A small audio embedding model, trained from scratch.
Model: 5.22M parameters, activation silu.
Training: 25800 steps, batches of 128, held-out accuracy 98%.
Data: trained on single English command words and digits, spoken by a formant synthesiser in many voices, 42.3 epochs.
Rows from block 10, named by matrix and row number. Rows with one number belong to one channel. Each number is 500 + 40 x the weight over its row's rms, rounded and kept within 0 to 999. All counts start at 0. Numbers have three digits each. After the name is the row's rms in percent of the matrix's.
# convs1: 3x3 conv (model.blocks.10.convs.1.weight, 192x192x3x3), inputs 18-26, a 3x3 kernel for each
# convs2: expand pointwise conv (model.blocks.10.convs.2.weight, 768x192x1x1, transposed), outputs 154-230
convs1.76 112:518496559500500500528556500500538500500500446500531542500500534560526536488528500502500500500513453500500532426500484500474500557500500500493500500474500500500500526536500498481401500535535388463429467500500462500500553500559500473500500500500
convs2.76 080:500500485500470497500481500485544500500500410500529500500566477598500500500532500500500500569525500436500500486460500619500500443500500567500500500500500500413483525500550458500490500500500502521406498500500500562532431417536500500
convs1.77 095:500575482541495500500500455500500500480500500500493500581493370433500455500489504500500561602500437492500390500500500524500500551442454500548500543500500500418442500500549520500500458500399500448433500500500443500490500500500500491514500500441
convs2.77 095:457500532457583500516491500537500500625459500500389500518541500434427459525521424500500500500481500500605500500500500557425500477500500500500375487500500395605500453508500500500500472497449500438457499500528500500493500566500458500
convs1.78 098:500466422441500556552500433500497500500457469500575613416447500466500500605480442520543469500479466500593565500500500500500500601553500500482439500500500561500500500511500500454449500602616512500500500500462428436500500524482500500500541506449
convs2.78 097:500500500500407490500500500475500500438503501500546500521458500548500629500500535436500500500500541443410482500464482500466420500500510500507627500446500532449468500477454500500535500500500554500574500440500500500461443496509498500
convs1.79 099:500400457500514500500500500500500500402500529484500500500500504500460500500500500500500500393457513597429405500399470500458505500438412500389462500500480500452451560500500406500538473476449519500537500500418500500500439397476500466479520500488
convs2.79 084:500500500558500500500477500500500500530500364478500500500481416500500545500517500500500500567500370500480500500500500594500500500500496601416561500500500569500396497500613490500500500500427500500564500597500500500500500500615553500
convs1.80 100:500500568500429382553500423500500427409436475500500453476528531458500479375513500500500500516498359573500500533500547500500500500541443500500548500500412564500390498500417430483474500500459578500500500500500428511546475500538500500500547501367
convs2.80 134:448533583467500412534500457500520500500500500454500500484567529490500521474500495500500500500500601500433500500443423500516500500563500498500542500500536500500460533526500391495552441500500605528436396500500472585471500500500471474
convs1.81 104:422500500537500500500470468500465528428485526436500457500500528500496371451500442500500433474500544538463448500500500500500444556500444500500500556506500537454426527500505424480535468500500500500500500425500384500553451500462578482447525500454
convs2.81 100:504433382540500500500500478500443500507500461535497519463500500500539500391500456500500496484500440568562560468615594500504500500472500500500500499500439500551454500500500500566490500482500481500500562500420457506500556464500569574
convs1.82 104:362448500581500500508463454598500500466464523510500500424500500500514532500500500500500500482454515586439442432448528500464500522420423385468500563500500525431440609500500460459532500498500500495457500500500500500490437500500568500482523500477
convs2.82 095:500426554546500500500460500577500500654508500500389491373465454500538500379505353500500500530467500500546554500500500500484500500500500500500474500500432500601423500500500500605500500442500547513552500589580500580500569500500553573
convs1.83 107:542434481500500500500506500500500481500500400500500500500500500500486546365475500514533500602500500522544500500500500550468508564596582500500500500461500512528510500500482500500388575500509551496578500500500508500500537500500500500500500504500
convs2.83 105:483576500413446425500500390500500592432485500445537492597445538500473500500554560500500500505500577500500500500417500500549500456534569478536500500500550500450472500500500500500500500532500611534508500420500425500408432500519419446
convs1.84 095:500500500500466500500500500530500398500538500540498461500549500528475509500500549500500500500540500500478442500500500500491464500500500500500500464456500500500500538525432500545500545512453500500574598500500500500596514500500470474500456430500
convs2.84 116:500500540500465465500500443500568533444486475498549500509500450504500597481500500500449556500462500598389500593500465500441500500594498511555605530482500586460489561500500434500565503500545500500500483500575500500500453500500500500
convs1.85 093:491523500524537500500518537500500500500466500500508429559500416500492548500500500482500545500500500500554500492500500525558583500500500500500500559581550500518500488500500500502500500500460530500500500500556500548500500500492500554500467500513
convs2.85 115:500500417500500602520500500457521535510446500416458500550500597553500500505457503500500500500500500500608500454547599500500500513422560433360500502500598500500500535500500588438500500500459500465500573465500429426419500500505496500
convs1.86 101:500500500500500524500500500522528500500500500500514500500500500606500500615533500500500500500500497500423495500500500500500500380466500500533500535500467392429500535542500500500500533492500405500509500438523500531500500500462500500521500500500
convs2.86 112:597500500544465500500522595500520500500610500568500500500500482500500500458500500500500499433505500497495574500500500442442500596500443458530500514500500500500613500500516500500504500500553500500500472500500564500500500500536500500
convs1.87 108:456500500513500452500500472574500500521500500553478475500500500500500439423531542500500556500495500500500500466500389500500500415500456500505500500500448487500500580500500514500500551464500500503500451500355524504500500539481500500475477540500
convs2.87 097:485555500500544470500396506455462529500508411500452491503479515500441558500500439500470500500416547514500500544500500500500500500500500514500500539500458500537500500500500455533500500582500500535500442514500500558502549500500439460
convs1.88 098:495500559554500500500522500500443456500500500491501489500500556500508500500500500500500436508500500500500421500500500500461365529500534500500500538468423543500500500457434516500500524500450446434531500500500485500500500500525564500416518499500
convs2.88 103:500500473500500575500513489472500500500443650500500500510458500544549419500500556559500545500500500500500514500500500450500552475500500500500500500467547500500500487517393614500488500500500500477500561500500454472437581446389536500
convs1.89 093:494500349500490485500496506468504430500500500500500511500557540500425500362500500576518374460500468500500449500500406500500414429386433480428406500500412457436459482516419474500500500500480480579500500500500518471501469445435500500403500480483
convs2.89 097:500500500500500500500421478500500493500445470466533530500500500500500490500500581476500500581500446500486500432560500527500500463477500500437500496500500500500544500500522500500424528500428500500500561500500397455422500500526500419
convs1.90 101:556500500500500500500563494383429464463500500455418406590500405500506480500565500478527500463537500500500388532500496506500500514522500500500500510500409500500500383438506500500500500391376441500500500390534443500500500504434500500398502500519
convs2.90 085:500500500500524477500500514470532500593428415488500500551476548500459567500500588500500500500500500500500492500475500595443500500525412445500500500497566487531496570492589579500500500500443448454590540500437500500500500424500500500
convs1.91 089:500500425500430500500500435472500491500500500455534500500504336500500437449500558468500532626451380585500500500500500500500500500550500500534521500466500500507500471511500467500447500500498500500518412404523500500500500543469500500500590500397
convs2.91 105:477484500432456490402562500500500500500500500515500503500591442507500500472500500500500500500421587459463500500491500500482500490500480600500500500455500500500524500500471477500500500500537500530500500500500557615571500500500411500
convs1.92 098:500500500437534483468500500458371421500500500500500573500500518409453500500536612441447500539588500500476515552500500500500388404500574500500500500500453458533500500416435546500500530481572390500536500500503500547465555500502486500435500547500
convs2.92 100:500498532500500500500500500378506500500437500402500462500469455500458549500513500500499500529471450500428500585500500519438500475500429449430584500500465582500500551515500500473400494500369511508548590493435500510500500500500500406
convs1.93 099:527500500537500500500451500500500500500520400448386387500500317409471481500542566500500611543500500500414441496487437500500494494402500500505500510500491500438493500500560470537423439409394435408500500523500500500500510509500500500506500500500
convs2.93 090:500469500422568500529500500544500500648486500478329492500500500500409500500500500462500500512469500403573585500500500500444471500500485502500411541500500469606429459516500500466500500601486500500500500500555500548485584500472389500
convs1.94 098:500496500500560500500520500500500460500500500500458515500500500498500500500547500500500403500500500561500485500500418453541490443540500500459500488500500500544500500500429500500500500450483500507558536522529448495444500438500500540612524544563
convs2.94 092:518500458500500549500619373451566521437500508520500546500409544500490500514456553564463536500480510500500590500555500500500569500489500443493494500471500500500500623500515531500500500500535500525500500417500500482500500505531482500
convs1.95 113:500483500500500567500500500500512500538484451519514500433513631500500500464542552547477458434404467526513500500500470500500500579500500500500500500468533532481471500511500500500448525538500500500500572500448500482500529500500500500533526500394
convs2.95 099:500500500567450500569460500500500500456442457500536500492436428441500500500500500500500430540500500431470563418500500566500500566500524500500500500412500500449444501559511500500500594500500500520544500500500500362500432576530586500
convs1.96 101:503500500500500500550500500446412431500500555395500618500549500500500544545500454425409469500543500500500539500500500500533500551500477500500500500528463563500455444393458500500556500500611500500500500449568500534565461477448500500500587500431
convs2.96 103:500500500504495500500500500484450467500398500500489525541500542500500579477498500500500507537500462565500474500534534500500500553472500455442561536420518481500414467500500500452474500500500441500500670500463500454437500500500496500
convs1.97 105:471529533412493500509548508525528500570480444500538500500500457517500500446500500496577500500433460619607523500551513402500500559598500500500500346500565537564524520500500580500434597500500500500534494500376500465500500500553392500500500598500
convs2.97 092:500522500553500435609500482500500500500545500464500567531426500558391500500602565505500500500579554471410535500406426500436510500500611430500587500504500500500500500500500500500500500500500548500560500486500500507470500485500525473
convs1.98 101:500446557542500500359500500500560424549500412505500500500454429500500500399500387500500500548472440441500537500500500525464518500565500506500558500384500500500500467500430560500380516500500501500500500467500542500405500469506492378500349534500
convs2.98 115:500569577553500419500469523579500619484500381459500500500475480476500500415608500500547500529599518552525566428417443500500500500545582486500500430517500500500500500500500503500500500551448500500500500500500500500500433500627560467
convs1.99 098:490500500500573514500459500496500500500429479500500429577500436500500584500500500413500500476500500500500500491500500572582628566534500500500500554603564474502500489515500500467500500500439480500481500500555423500500500500462502578556458500500
convs2.99 102:500500424520500586549437465500483524500456486424500500524496702512466500525440518525500500500471500500500500500555577500464490500419520462370494500454684500500462504559509571436500540500500500497518528500424464454417500500488500489
convs1.100 102:500500500518500478500500500466503425405500532486466500477509500509430412500500500537504381448580558542500444569530500540535500500414466559500500560500482500500500486508500416581537500450500517560500461422500438500500500500464558500451531521472
convs2.100 105:466500500538470500551471472470548468536416461486470500533433500500517568412517500500500500560500488510488539500500500548500500500500500462454500500500500500500500539527496500500454500500441552531568570569500500449500512500474500500
convs1.101 101:500500500606520560534468466500537519500500489444440511500500475500500472500500500500500542500535546500530506500500549476500500509468449528503500554500558512470445500532521475500487438452500500500500500500500455520475531500565500500592500439470
convs2.101 088:528500500500500500604500520505611463508500547500435451500500554427520540500419500500500500500467500430451500500500557456500495537500500460538500500500544524552500500500425500500500525500500416643527500500500525500500500576435500514
convs1.102 099:500500430500500500500569500393500548460453450500448500531499500500578500493500595459500500586471500545491500500535412515508500500500409500500439500500500500505422393500551485442447500412517500500556381500552420492518500518434500455500500503422
convs2.102 093:503500386426566614365578545500529451500500500500500586500526500524500500500419465562500500500500500454500500500621584445500549445405500500509500500500461500500500515479500512500500463599537500500500500488470569596500500470500424500
convs1.103 105:500500509611547500500511500500521470500463500476494500500500500500554500482441549532492465500500427558555510556500500453500372558538500500500500500500500528500527500531482461480500500507500500509586500500500436500444476449438500500500574500500
convs2.103 092:559530423505587546500514500500467500500500500500506500630500547500472387500447544552500500500500500456500500500554569500500567558463500458500453500387500504591548514500529602462500500500519409500502500500500529424500569500500500473
convs1.104 103:432426500490500500503438433500500500433419500577542539420500520484491500560487437517505436500465500462492500500500500500458465558527500500500500500500500518500435517500500500426527575558545500544600501500500407498500500500538515500508536500423
convs2.104 073:521571500453359446506444500500417500479500545461544443517462432500500445500471500500500502500500500368500488500500500500500500500551580530520500500484500500385500375500421500538563500384487500500502500465500441459436369500500486500
convs1.105 099:500541500621500500485468439514549500461441500500500527547500500500500431546500489500500500500500500461438433413516500480486500500523500500449500500489500461422407514537549479455500500500500500500500523562500500500500500480500500500500500463436
convs2.105 096:500500597500555402453510417500568500500521531507500401445542500453500500478500500528500609500500566464499500500500500407500513544563500454577500500531500500500500500500466441500584500474540500582500441477609448500500500565469500500
convs1.106 097:500500500500470501446404445576500500493500502500500518500513500643500465546496500500500500500500486464428454479500471506509500529499500500500421552500500500432456578500500461500500526500500500500500500463484429500458571470478575500493500500496
convs2.106 121:500500500537491500500500500500483435500585521560472508500500496461530500442450491500511490418496500513509500512500500467461500509500402448534451498500500500494509500500500561500488500500501497514500500500447505420494500500503500527
convs1.107 102:464507537500491500500467512500500500422478517500500435488484500561502450467511500500500500482500554500427510500500500550490476500414425467500500573500513500429498500500500430482526500500419500500500500500500484500499456500500586500526532500488
convs2.107 063:500437500567500500500500500488500500584500515500410500500538480500651500500500500500491500373500500500500560500500580497512500500500500500500500500484452500500500565593500500500500500445528433500500500601590500432407500500509554557
convs1.108 093:500500553500523521455500500467500600500536500532507481622559576500500400643500500421510550500500562452500500500500475510550500379494539500500529500562563385500600424500589500500500526490443500500500414500497500464412543500500571576500448500500
convs2.108 126:500431390436500577500500562500596498500500536532537500500500486434500500548442500438500500423500447452461500500580605471500500497419489478500500528504515500500528500537475543500500473528570443568405486545500542524500500500444434563
convs1.109 101:409500530554508492506500482500500526439490526477500493500448516572487342441500458500500457487500550500479453500500500500500446544500446500500500562500500536500401500500505466500539502500500500500500414476475394500540500500488581500409543500438
convs2.109 095:500501500498500500500500454500432500500500484538433516500456501500557470343409467500500500485500500500500579500500576540508500500452500552500456500500460500542421500574500500535500523461500500500500536567420437493500545510500554527
convs1.110 110:574500500532500419500494500500500500493512515433419500500480500576486506558592500500507500500500501500388451500500500525525397450505483544500500500500400471466491500500500500529524500371469408500500435500500500531500548500449572500473536531500
convs2.110 110:500550500538474461500495500538616485500513500500500500533515492476500547500536594500473500426532500500445500500500500487463500555500500390500525509516500466501500588500500574500500500500519544489500500500483500401455509545500509500
convs1.111 097:465488500500500500527500500476529500411457599500532491523500500436500500500500417427500500500495500500500522524495492593500476500439497477472500500500497500490522463500500442500598500502500500500500500500500500500500446457500500500527521470469
convs2.111 088:500500515558500500408500500500500589500500472406500500500560500500416500500500500500500500491545436615500439500500500500607500500500532440500500500479500500500367474555500500464500500500500500500400500562516500500500500500500546500
convs1.112 107:380457500569516500500475459554500500452510503500535500419500500500493464449500492500500469501500526500457454500500515500435500523500441500500500561500500532418428569500485461510513500511493500500500429500445435500527425500500575449488527500469
convs2.112 088:500415500524500500500485500500500500597500492500438500381500463500585504404419362500500500519500500500500553454500471541523500500500500664500500500500409500602504500500532500621564500434500500500534500640500500500538592500500548598
convs1.113 094:500500500500500500548556423565500500447452500500568521500500500423449511355539500500500517575464500592500530500500500500500500500525455500500500500500466500500414583531429471461493500500500500500500500500436433500539500491500500429500564500389
convs2.113 106:455570500458421500500500579500500615527566500440500500605598485500500500582500555500510507471487512533476446482500500501500500456480563452500500475530500500460500500560500515443475500500500482477423449544515580500500445500515500500
convs1.114 101:587521500443500522500511500571500474583479500502505432504500500417437368443500581500500500555500500525520500500473500467500500507554562500500521428500500500528522500500488587478500493507453424500500500500455472500436562523527426500507500507525
convs2.114 082:500500500435560500500500500446602535656500500453389403583436376500500569500519567500500500534473500500416582500500500500500500514500484500500577500500500525500500583500500500500500500539500500500565519431500500545500528500500413500
convs1.115 099:500500500500500519500496512500474496506500500500470500482513500604590500500553572505509430489507500500471465465500452500500500490500500500500500500512500500500500500500494500500500500470500412451534500500498500453482500452500536500550500500500
convs2.115 100:500496441500453500500600454516541487497560556534509500500500463500515509500423558579500552450517503500500562500617500428452585500500500457509500500506503500488517572500467562500500500500540489497500500502500424453508497498481500500
convs1.116 111:414461500521497500533500500496500500500473500546534558412500472500504500455500500507511500515463500500531541375500500504470500500554500425444500529491500500500500500507500500447517536537551434500438461500500466463479517500509500495525500500500
convs2.116 087:500537524500444481500500500502500500499500443427500500500570434566466444500517500500446427563508500497494500449491500562500558460505658564557500540537403448437462500500559455500500373518500500500500455500500541577500456500553500500
convs1.117 105:425500581534467488500500500500526500500484500571549500421500500546500500384474500527530500574503500500500510500500478544410500519543543500500548551445498500548527541524500500487500571554500500500500452500500500448530522516525500457500500500500
convs2.117 079:483549552438413456426500500493458500500500470447516458500518500552500417500577496500486500500500557500529500491409459544583500439537662500500431500571500468394535430504500500512534417488459554500500492483549482580500417500530504500
convs1.118 102:554490500590561500511497500483500480500421432500500519500500470500578500490500564498485484500425420610603500500500500430500370567545500500507500530500500549524496472500496452443434515514532500518558432499500429420459500463469500500500571542531
convs2.118 092:500520456500562538523538500449469500494500500500465492634500564500500500500452560552505500500499500430500500467568523500544560547472490430500500500408500500581573500500505590447483500428500500473500546500500500434468568500500500485
convs1.119 096:491500500455543500395500500500500470560439500500500500603500461500503523500517500415500500500500500402500543488500500536564588468500515451500500508589557405500500500500500500463492500475500500502500500500572500459443500500500500578500428544563
convs2.119 103:500500409500500612500464553500526557601500500446500500500500562439500500543500535468500500500500500424500500479500630500485500502410516470412500500539583521500505543599500591491500500500507500500500460483500500500502500530500500500
convs1.120 104:424377369500574591501462471409470462419520500500500487500555500524547569441428475409447454500525491500480508428491544500500500500453500500500425537500500500496500402478482426500500500500491500500544500500500500534543441500420540500500515495500
convs2.120 103:451500500568552500516465500500447500500454392501481500500474548500500500500465500500500500568500370550500500500500499564535500500500500500411500500500513500500375465500604500500411500500429481500535610600466500541494500500590555500
convs1.121 101:500500486483497541399500517465500424556500418451510500609500500488525538453512424453500500489471475444500551500500500500500575413500543500540500500486544393500567472568439560500393466524500500500411498500509529500407529538542390452540382500556
convs2.121 108:500503500500507500500425490549476580500500435422500500475448489469431500420500532501559426500572439538500567455458552542500504569500493514514500446486500505500507500530563539514444500588458520429500500450500431500464500533583526483
convs1.122 099:500500432500500500577500446500500500500502534500510577434488500500500500573500431500500500605508431449503530481500580500500455584544500500500507500500460568538425500500500500497519500507587500500493500500517460500500500480500507500500579500424
convs2.122 104:500500500399500500426569477500500476500561500524500496519500490538500555500500500576500498461505525500439449493500500437465547454500472500500500500500500500500500442474422575452500467474526500500477449458500500500500500477475390500
convs1.123 092:512500500500500481459500521464500390500500500533500500530548500552500558412499500580500403500424500463500545500500533543500500399500500500500567500533424413500506471455390500500500511412500485500500500500500539391390449500500500500394389532500
convs2.123 120:393556500524500500478441470441500573500503500440500500500500500470500500526500548478500500500500483460500451515500500540500472428503500511443500500534584500500500500500500500500436464500423500500500500500500419527500500500500500419
convs1.124 093:553500500554500446500500497458500382485500438500500500516503500435500608410496569500500550531500386513511500588500500500488445500500500500578500584500393500502504468450500504500454500500548500500500500500500500500500500534500548500371510477500
convs2.124 134:493595550500500449544456420439519508500425505408500469612500502487463511500555500489500500527500523500476521500463437507501477500556470500500551507461500589511513550546486482415500500500446564474500500503478484500415500500489500413
convs1.125 099:500487500500500609500430444500500506494500450417432503500500500500500500500500500500524556500500471500500500500521500500500500447393368500484500556500587465396500500500516475471456396434500477500447431494500476500500500500566500500620500415500
convs2.125 085:553500452500500517581500500567500500552527500500420512482500500425494500500410500500446500500506500500500500500500555438500500500474500500500500500500496500577500486500500500500500500509500500625555500450500500456500581597446500500
convs1.126 093:516500500556500500500451426500423500489439500500500500449500560500500412543500500602501421572413500484419448500500521500432500500467500500500535500433500500433500500454500500500500493500500612500616500500500500521542500542500500440500500500500
convs2.126 109:500487456350436544457500533500466500500500500500500500436500428456564500387500446500466500500500500500500500555607518500500500500513500596491478500535500500459500443530500500559500500432500500500500500500500500554502500500500500546
convs1.127 097:500500470500500500582500430500500500514488500429563578477500500500482502500500500500500500611500453500521541500500500508500500569533430500500501514500500570535443500500456500481472411558587500487500500500500434422500500486475500465500556500420
convs2.127 103:500487509411434483500500500500500564440465423448563428510554459500551530500500486500478562569507500497500472546453500562471500500500509526437500500500500481457413455500500500458500500500500500510503578500500556500500450500565401456
convs1.128 103:514496477512500500409500474481500454584500445344464515564500500500500500377485475500500500525492420458487562499500507443540500500500537500500500430500500409500516469500457585500425400479500500470500500520551567500411478500500473500500401500500
convs2.128 144:486578500514500500503500447500500607500484500443507500547448533505480427500532589500599496500570500500540529440500500500485506500500572500500500431500550500508500500531500500500500519551500500493500500524480441482415512498500526465
convs1.129 102:500550501500500500500500500500500469486508493500446550421483500500500500595500500500462399542514449472500500500503479500500460612500401500470445484500469585519500500500488493500500500460547517500538579500500459449500500501454500500500567466438
convs2.129 097:500441500381500500413565500500500465486528500551500584500500500500485552500380435500480500500459500483500500500613553457459500500500477564500463500503500500500480418459500500564500500500587500592500500452564456500630500500500405500
convs1.130 103:500500447498500500445458500456500380553500414500519564500431500500500500500478500503500394500500475452500563500491452455500500500500496500461500500430500398502525472509397553500391500523557500500566500500500539501407500500500495430500385500517
convs2.130 095:500454500500500500500500489500500500399500500534500554467470500500500500500453500497580558500626587548445500446500500500448500500582500500568553384534500554500500500440398500500500500536500500592492500500502461500500500500435500544
convs1.131 110:419459500500500500500500500500525500500468500547521529500500481500500500500500500522500500500490500500529531405500500500455500538571500432460500500498500500597500500520500500455500539530526417477435468500500433495500524500539500496500500585500
convs2.131 089:500529492500424502500500500500500500519500421404515438500541427515482500504529500500500500500549500500539437475483499588500534500497683539500500500517435500423500500545574478541497453512500500459500482469574500545500432500570500500
convs1.132 092:577546434500489500515439500452500562455500500500500443599474477500551508410514500436500609431500518591501500556484427500461427538422418500526500500501500500398485436500569500500500421500431500470458500414500500500573500487481594500500538419478
convs2.132 103:500427388551463544400500576500500470532500519553488535443500500419553500500500444500500519500500500500500500500500547500500500500500439512541500500500500486500500500500494471500537500500573469500498500565617500500544500591471535564
convs1.133 097:440446427500500567500497500393467471379500541500548468500571500490549562413416475434485509469500500500500543394465539500500500500500554500465454500500510500520577381469478382500500500522500500500549500424500500541500438500428535550500500500556
convs2.133 124:500500427558500546474478485500430500497461426500485460500475559497512500460462500500500464540500391526500456500553556553500500449500430500413500500500515523507424434486573544514394487500457439493500601549443500500500500500557569476
convs1.134 097:421500556500500434500500500556500545543543500500500500500510528500516428492508500500500500500477581454500500500553533500565500379528510406500541500500500396500538555500568529528537500500383500500500500579494552463465436500500500500440396500557
convs2.134 118:440552503438456500494500500460500516452500561500538471528537542500400530500535500474443500457444525500478427633500497500464500441537487500547525527500500512445500500545426500500482430563500500500443448500509500579500452500500430500
convs1.135 108:500476434460505459500500500519500457575500500449444437524500500488500502402449531532513438505429435500500500500500500483513518539500500483500483369446500500500500520500500571500500460465463500500603500500544500500408465500500459500500439500457
convs2.135 113:479583500500433500515500399500469500409459500500547500572415519500478460546500587500500455500488545398500500500441500500502500500536546408534500515465536500444477500534486500500500500500500573446517500557505432415419444501500500454
convs1.136 104:500525500500500500506455500500508501436500532500492486500500500500481500522500500512500444451542585489404497500500500517500500500400459500537500534500500500446460500500485454500537472461483500500500435389405500500586500500501554486500498500500
convs2.136 092:500385394522500500496581500500500499500501536539495500500418500500566500490500464500500528500500524500500549441609500468500500486500514605500500459500500441500367500572446520562500500460500469500536500624544500500501500566500524562
convs1.137 098:529424401500565500500528529500467404416425500500477524635586500500429525500500500439436445500500403500511500516466448463500381560524500500402397514500500500500555492486421500455500500477513500500548500500500492500485460410423500500500500500551
convs2.137 107:500479456564500566500465500424439500469457450473517457500500531500500500479458508527500500500500438500548454500541536515500536510448500500421500500500500500500500467457568575511420500414403513446500596500405500500500500479543569475
convs1.138 100:500500449490500398543500490440463499500412500500500500580546492500458500500500500438490500521451381533500500536500500500500500500500461500500484523500500556500494437500500500427500500500464418500529500500500494500500500476455500500515539500452
convs2.138 115:500477500452560487500495500517500500500501425420500471509557500500446500494479532500539491500500452500500429475534497538500525500496440444483500500500538437579465500500584490414432500501401483501467518516525500500501558500547462473
convs1.139 099:500474409500508500532435458446500544445500500450500500603500457500500500500500500412500593423500500579455440559500436500475500500402392500500487581500500511388459426500547447500500413454445500500500376408500500500548500458436604500502533445500
convs2.139 091:500500440550500500500513581500500500559479500500500500500500500410500500500500439374500500500500445515500500500573503500447500500500500500513500500500435500500500504605500476500500500500500500530500500500500500500500504612500539500
convs1.140 095:476500500500500464558561431500500500445418500500500500500500500474499500431500421500499466574502451527500500500500500500500500561500454500500500500500500562500417500500500465430502448500500500500510500500500460500500433470500500500500533485385
convs2.140 123:500567500462500519500500539437462617500556500404500500571540484473472500485500500500500492500500504500519425500500500500504500449500557425488500500500500473500382453575500577436453500500500543500429500500538500500435557500500466500
convs1.141 104:500500506500480500430430455500500461500500500404408428510515557500509473515530500500500474500500518444409500500442399455500453397424500500502475500500500500463515529500460500500500500398452500500567505500474572543500452484500540500500500499500
convs2.141 098:500443536562354500500517484500634565400500500481604464500483463500531500527524473500515592571558500500431534523500500510500500500575500500517544465606499500386504500500500500500561500500514500500500498500500500500500392525535559500
convs1.142 097:500500500500539611500500473500500512500526500500500521553500500524500500500530539484500491531500500500500471419500500500507528500549506500523518500520596500500500500484508518507459502476500500500546436500512500500438500505500551500637500512500
convs2.142 114:495500411500500599500582481500546500486594547539500515500500500500507500500384500579500560415500521497500572500500561428500584490408496501488480500500500500500500586500486581500500500500527500507486500500500445508527500505487500500
convs1.143 096:532500508525565500500474490500476500544407500500500479583500500487500500500500500412500500500500500500500477500500564576590629561500500500500500559597580500487500466494500500500500500500487481500500500500563436500500500500500500584500500500500
convs2.143 097:500500389500500637527500500445506509500479500409500425495500581562500500518500478500500500500500500459551500500559608500453500500399500441354500500500622500500500511525500582439500499471456500516500530507489500440500500500500483500
convs1.144 104:442500500515500426500547506601500495500500500500482500500500500500500390500564604561500500500503500500534500455465500500500500500545525422503525500514500500544500611500500500500504500490500500500500434423385500500500500528500482500500500556536
convs2.144 099:500491500500589469500379503500500500500488500500464458500500500500405500500500500500500500500500559490500589500431455500500500500515500500517500500500500455500500564500500450500500500531500500531500480485500490554532521500500500500
convs1.145 096:524500489491500500529537429500537514402397500500472500500554500465477500500500500438509534547493394500486500500500527500500500500521448500500500500500500537500438500543520434425500500500505430450503500500500472500500491479500500500500517500386
convs2.145 095:465515531439567500500500519443444500500512411500500500500583500476482500524500531500500500500500500500529408470544500500453500500524511500500500500518500500619422425500587500500500467462500500500387529519543483500462563522500447500
convs1.146 100:568479500500563500500500433500539500567453500390456500500500500500500500500514500500530552500538499500500505500500500500500495443453411500500500500500500446398405500542500558500473388473500500500500500539527500500444563500568500500591458399441
convs2.146 088:562490445500579553547500515553626498530500500500432510500500486406494534500403515441500500517500500500481566500500574500460421500500500500531500500500500500573500500500500536500500500511575500591554500486500500485500582635500500500
convs1.147 100:402500562500500505528483461553500500500500500584500500443500533500500500443445506500500500500500500543511500475500428500495475500500500500500500487481500500507500500500500500500500581500500513543565500500500529500552500500500445473500535510500
convs2.147 087:464500539426500500500532500500500500422500484500500654475577449523500500500500500489473500474515522500500500538500500512500512424500559500500482500500443500500500500442541440500500408597500500500479500500498500616552500506574500500
convs1.148 095:414505500500500437500500550500448410500500500500500463454521521500500500500550500500500500500374566465500525500500510500528500434539510357500500500500453431500544500500500487461500500500500500500500500500500575500374500489500500500427418500579
convs2.148 112:402500535500541500464500573500500628500500450429500500500564500407381500500500495444519402500500500524500438449500487526500412413453556500500500461599500500500500500580500500534416409567484508500443453500500534530500500566500500416
convs1.149 108:500500500500500499500462476500500513497500534500500500525477500500541518568549500500500500468500520414409442500507461500500417425480471534500449551500500461459470523500500489500545462500442500466500500452502504521500500460452584508500500500493
convs2.149 110:500500475557500500500500500500601500500547552500500500522505480447540536500500500500500552404500500500500500530500500446471500527500500408531500500508500500500500585500461613500488576500533499515502500500480495407500466563500535480
convs1.150 105:579500500428515500428453481500500514546500500513421500583500500407473500533615641401500561528505500500500447500500538516500468500568558500500500500570500486530500454486500558500500500430500450500500500500500516500500500500500438547500500545543
convs2.150 119:500558524446527499500500500354549488585437500405456463570442501500452543558500591500500500516505500458500542500508500500415500500474473419434536500457500500500500596512500557429500500500500500500500557472500500465414527422500429423
convs1.151 103:428500481480500500500537513463500500500498555488455500532526523500500500510500500468500458457500509500500500476454394500549500500500500409465467490492495558543516500500500500500550492462500500500500500500500469450516429482473500500500564500500
convs2.151 070:500500443547500500500550500347508500500500500500500642500519624524500500500375500538500548500500500500500434500620500500488577484449500500446500441534552500500500500454500500500500440500500500472500515500500500560500500472500573500
convs1.152 099:438467454467502500391500500454524370538500401500500500541500500453471500343459425515500460523500488459500554500500512500500500447500500458487521525481500386500500455539399543500390500500500541484536500544535546500423440503498500448500395519485
convs2.152 110:460500500530537500500478484500500577434500474456500500500500527500500500500500520452632500500647478514500510443500488510470433500500516489509521339545500536500514500500494521495458518500500500521500500500500462511500521500543500466
convs1.153 093:486578593500500440610556477500475513461469465500500500500517540432500500576494428559500461500445500500500487500500500484427505500500500500500500500410500500500456583502500500436500539500500500595610500531500500538557500567478459398438579500500
convs2.153 112:500439500387500500462445518534436500500500500500500464396500463500566444500500402500500467500500500479548500533500500500525500500483481500500476500540398500493500424500500500500543500426500486500452502500429500500500509458480500573
convs1.154 097:500500522592500500500505412493500500419464500500500500516533500500500435567500500500500500500493500524488423402505500516489457553576500500500502500500500560495410491500558440476500500500500500500527500483500397500500500500500569500500500516428
convs2.154 092:500500472500500500500536399500557500500585526500494380531578500451500500479426500500500542421500566413500500500500500456428500500500500462514500500500500541520468606543505565500500500475520451520500444526500500500500545500471500500
convs1.155 098:526500462500576500443486480500512498547431500487500500604500500500497535500613570369500562543500500500500426500500560524531540500535500500500473550579539500500500492524500562466494478500428430500500500500545500500500500500466478562541500538529
convs2.155 110:500527453500513558538500446337510522500432454406433500545500499500458542552467561500500500500500500466500500503550533560391526500426521429418529500472581497500490559500500554452465500500444500500504543485459500500460535500500500500
convs1.156 106:541500500500437377443584526486500500448543529500500570578518500571500484500500618480458484500555500500465500571500500522547429440479500532500500542500398500500500477500500470552524466403558413490500431500522448522500500500451546500431510500500
convs2.156 100:509565477500478533562500500507588458500500481473448500504461450500471596500500500500500500500548500500466509500500500520418500500500500404476538500500546500466500603549500500453414500500500410500500487537500500445433500496500500500